config.toml
dataset = "dashed paths with two dots that lie on the same path or on different ones"
image_size = 64
method = "simmim"
dropout = 0.1
inner_norm = true
depths = [4, 4]
kernel_size = 5
orthogonalizer = "newton_schulz_5"
batch_size = 128
final_lr_fraction = 0
Rows from expert 12 of block 5, named by matrix and row number. Rows with one number belong to one neuron. Each number is 200 + 20 x the weight over its row's rms, rounded and kept within 0 to 999. All counts start at 0. After the name is the row's rms in percent of the matrix's.
# up: expert up (model.blocks.5.mlp.up, 16x32x128), inputs 43-85
# down: expert down (model.blocks.5.mlp.down, 16x128x32, transposed), outputs 43-85
up.0,024,181,193,194,208,198,177,189,179,202,181,205,191,206,209,210,186,249,180,214,211,228,173,201,208,192,202,202,233,211,197,205,189,204,201,187,172,218,214,164,238,127,197,215
up.4,009,204,279,203,200,194,214,188,200,195,182,196,183,201,249,213,182,214,194,204,203,214,201,225,209,204,218,192,211,211,200,198,193,194,193,136,158,193,204,184,224,163,199,191
up.5,194,200,216,200,145,203,158,201,194,214,194,190,204,206,204,171,199,222,205,206,176,193,187,179,200,227,197,211,146,192,181,216,214,216,220,228,177,233,209,225,207,206,204,174
up.8,234,194,181,194,232,193,148,197,180,203,200,199,186,196,204,219,221,245,203,216,215,211,186,193,201,233,202,198,170,208,212,237,186,206,181,207,212,207,212,142,240,210,202,193
up.9,055,209,200,191,195,212,210,191,211,182,195,216,198,163,169,212,205,197,211,210,203,211,225,214,165,216,201,220,140,204,199,200,202,227,214,226,163,177,187,229,160,203,217,195
up.16,204,196,169,183,224,224,196,188,236,217,215,191,206,203,198,225,211,228,190,198,196,214,207,177,215,199,196,184,120,215,192,202,188,184,247,209,219,175,201,226,198,207,195,193
up.20,103,189,200,199,199,196,252,183,167,200,191,198,198,206,174,212,179,210,212,191,183,197,181,196,216,213,198,200,207,155,198,214,213,216,232,184,211,202,212,168,209,165,191,217
up.21,253,203,192,199,214,210,155,204,236,214,213,207,204,200,226,216,212,232,181,212,195,208,222,184,204,201,210,198,149,230,206,207,200,195,210,193,219,192,212,162,214,226,205,195
up.22,012,209,287,205,212,189,219,189,202,198,192,198,195,200,284,223,190,191,205,200,211,197,205,224,200,213,227,196,216,210,199,192,200,184,190,157,176,185,193,199,200,188,205,204
up.25,085,207,142,209,234,203,190,196,178,196,219,193,215,202,156,206,225,208,218,209,196,206,228,193,207,212,221,188,168,181,222,203,219,186,214,198,191,198,197,166,199,251,202,227
up.26,241,213,227,196,175,198,226,194,177,187,157,199,192,197,185,192,186,167,202,194,208,204,187,210,200,204,204,200,216,187,192,189,197,200,178,196,235,197,190,238,220,180,197,204
up.29,096,199,196,208,197,207,205,190,206,209,198,201,189,200,220,190,206,231,196,214,221,213,210,216,205,203,212,193,254,217,196,187,198,193,169,170,155,204,214,192,241,142,210,198
up.30,180,206,195,200,212,199,196,201,250,222,204,189,216,198,162,165,225,183,208,207,183,204,192,169,191,208,210,210,193,217,222,210,200,199,189,223,180,207,222,185,205,215,203,171
up.31,013,175,160,194,195,204,202,185,189,195,191,192,184,210,187,214,190,221,213,189,202,226,171,189,222,190,204,185,225,139,197,198,205,210,234,154,160,216,219,161,224,145,191,210
down.0,029,215,219,207,185,201,188,196,205,196,178,198,201,193,194,200,199,257,215,230,209,249,177,201,191,181,203,198,206,215,209,206,182,207,177,224,221,194,203,225,223,179,203,212
down.4,007,202,140,216,179,210,198,205,197,190,201,194,219,205,197,216,204,195,203,200,148,202,202,189,180,176,178,206,205,191,206,212,202,200,180,239,214,187,183,209,221,193,203,206
down.5,200,198,198,183,199,173,201,225,186,190,196,190,212,177,176,267,183,227,179,215,213,186,184,192,178,192,188,189,210,209,183,174,213,196,214,192,200,207,175,182,172,188,204,203
down.8,204,198,194,205,207,191,211,174,195,198,164,211,202,188,200,220,192,231,202,213,198,240,247,175,200,199,197,209,199,223,199,217,195,205,191,187,190,203,203,190,264,198,199,199
down.9,056,197,182,175,252,203,231,174,196,179,191,197,203,217,215,199,227,187,191,179,180,191,217,184,198,198,179,189,231,186,199,175,241,182,227,148,216,205,185,182,182,190,197,229
down.16,181,189,215,210,185,197,182,197,194,198,205,192,183,194,195,240,165,235,214,216,241,236,202,215,196,211,198,193,165,206,210,193,167,215,173,198,187,194,207,192,206,206,203,189
down.20,121,199,237,172,190,204,202,205,194,192,189,197,206,177,207,194,192,197,187,208,179,186,211,198,201,202,202,190,209,255,193,193,215,156,187,236,223,197,196,202,181,190,194,208
down.21,292,205,169,204,189,208,187,204,208,189,204,210,192,219,213,203,215,261,207,190,278,254,188,216,194,201,206,196,189,216,197,197,197,219,199,174,197,187,210,180,170,218,200,204
down.22,011,196,149,223,188,202,193,200,199,198,218,193,217,216,224,232,208,180,197,178,148,160,222,193,199,190,190,210,189,163,202,211,209,191,185,203,191,188,196,197,238,205,195,197
down.25,159,204,211,209,192,207,191,251,197,195,237,213,193,210,201,215,210,250,209,196,259,208,184,203,188,200,210,201,186,178,204,208,195,194,192,220,229,185,202,186,111,224,200,213
down.26,215,203,193,200,214,220,219,150,193,183,193,203,172,198,210,204,193,157,197,185,130,178,202,180,209,196,207,208,200,171,191,226,189,178,217,190,212,199,185,181,255,189,194,184
down.29,093,196,172,222,206,196,197,182,210,197,200,196,208,217,206,229,214,246,215,211,203,215,194,199,189,188,197,206,208,177,219,204,199,177,190,222,223,190,197,195,230,201,206,233
down.30,147,204,150,183,196,183,204,181,194,207,193,205,218,184,182,234,203,188,192,212,269,232,180,198,180,195,186,197,172,190,228,196,192,185,187,175,193,205,184,214,215,224,177,184
down.31,012,209,256,185,179,195,196,202,203,189,187,197,201,188,198,188,201,217,201,243,194,232,182,197,192,188,208,198,220,269,205,197,190,155,180,260,238,195,198,212,198,182,203,211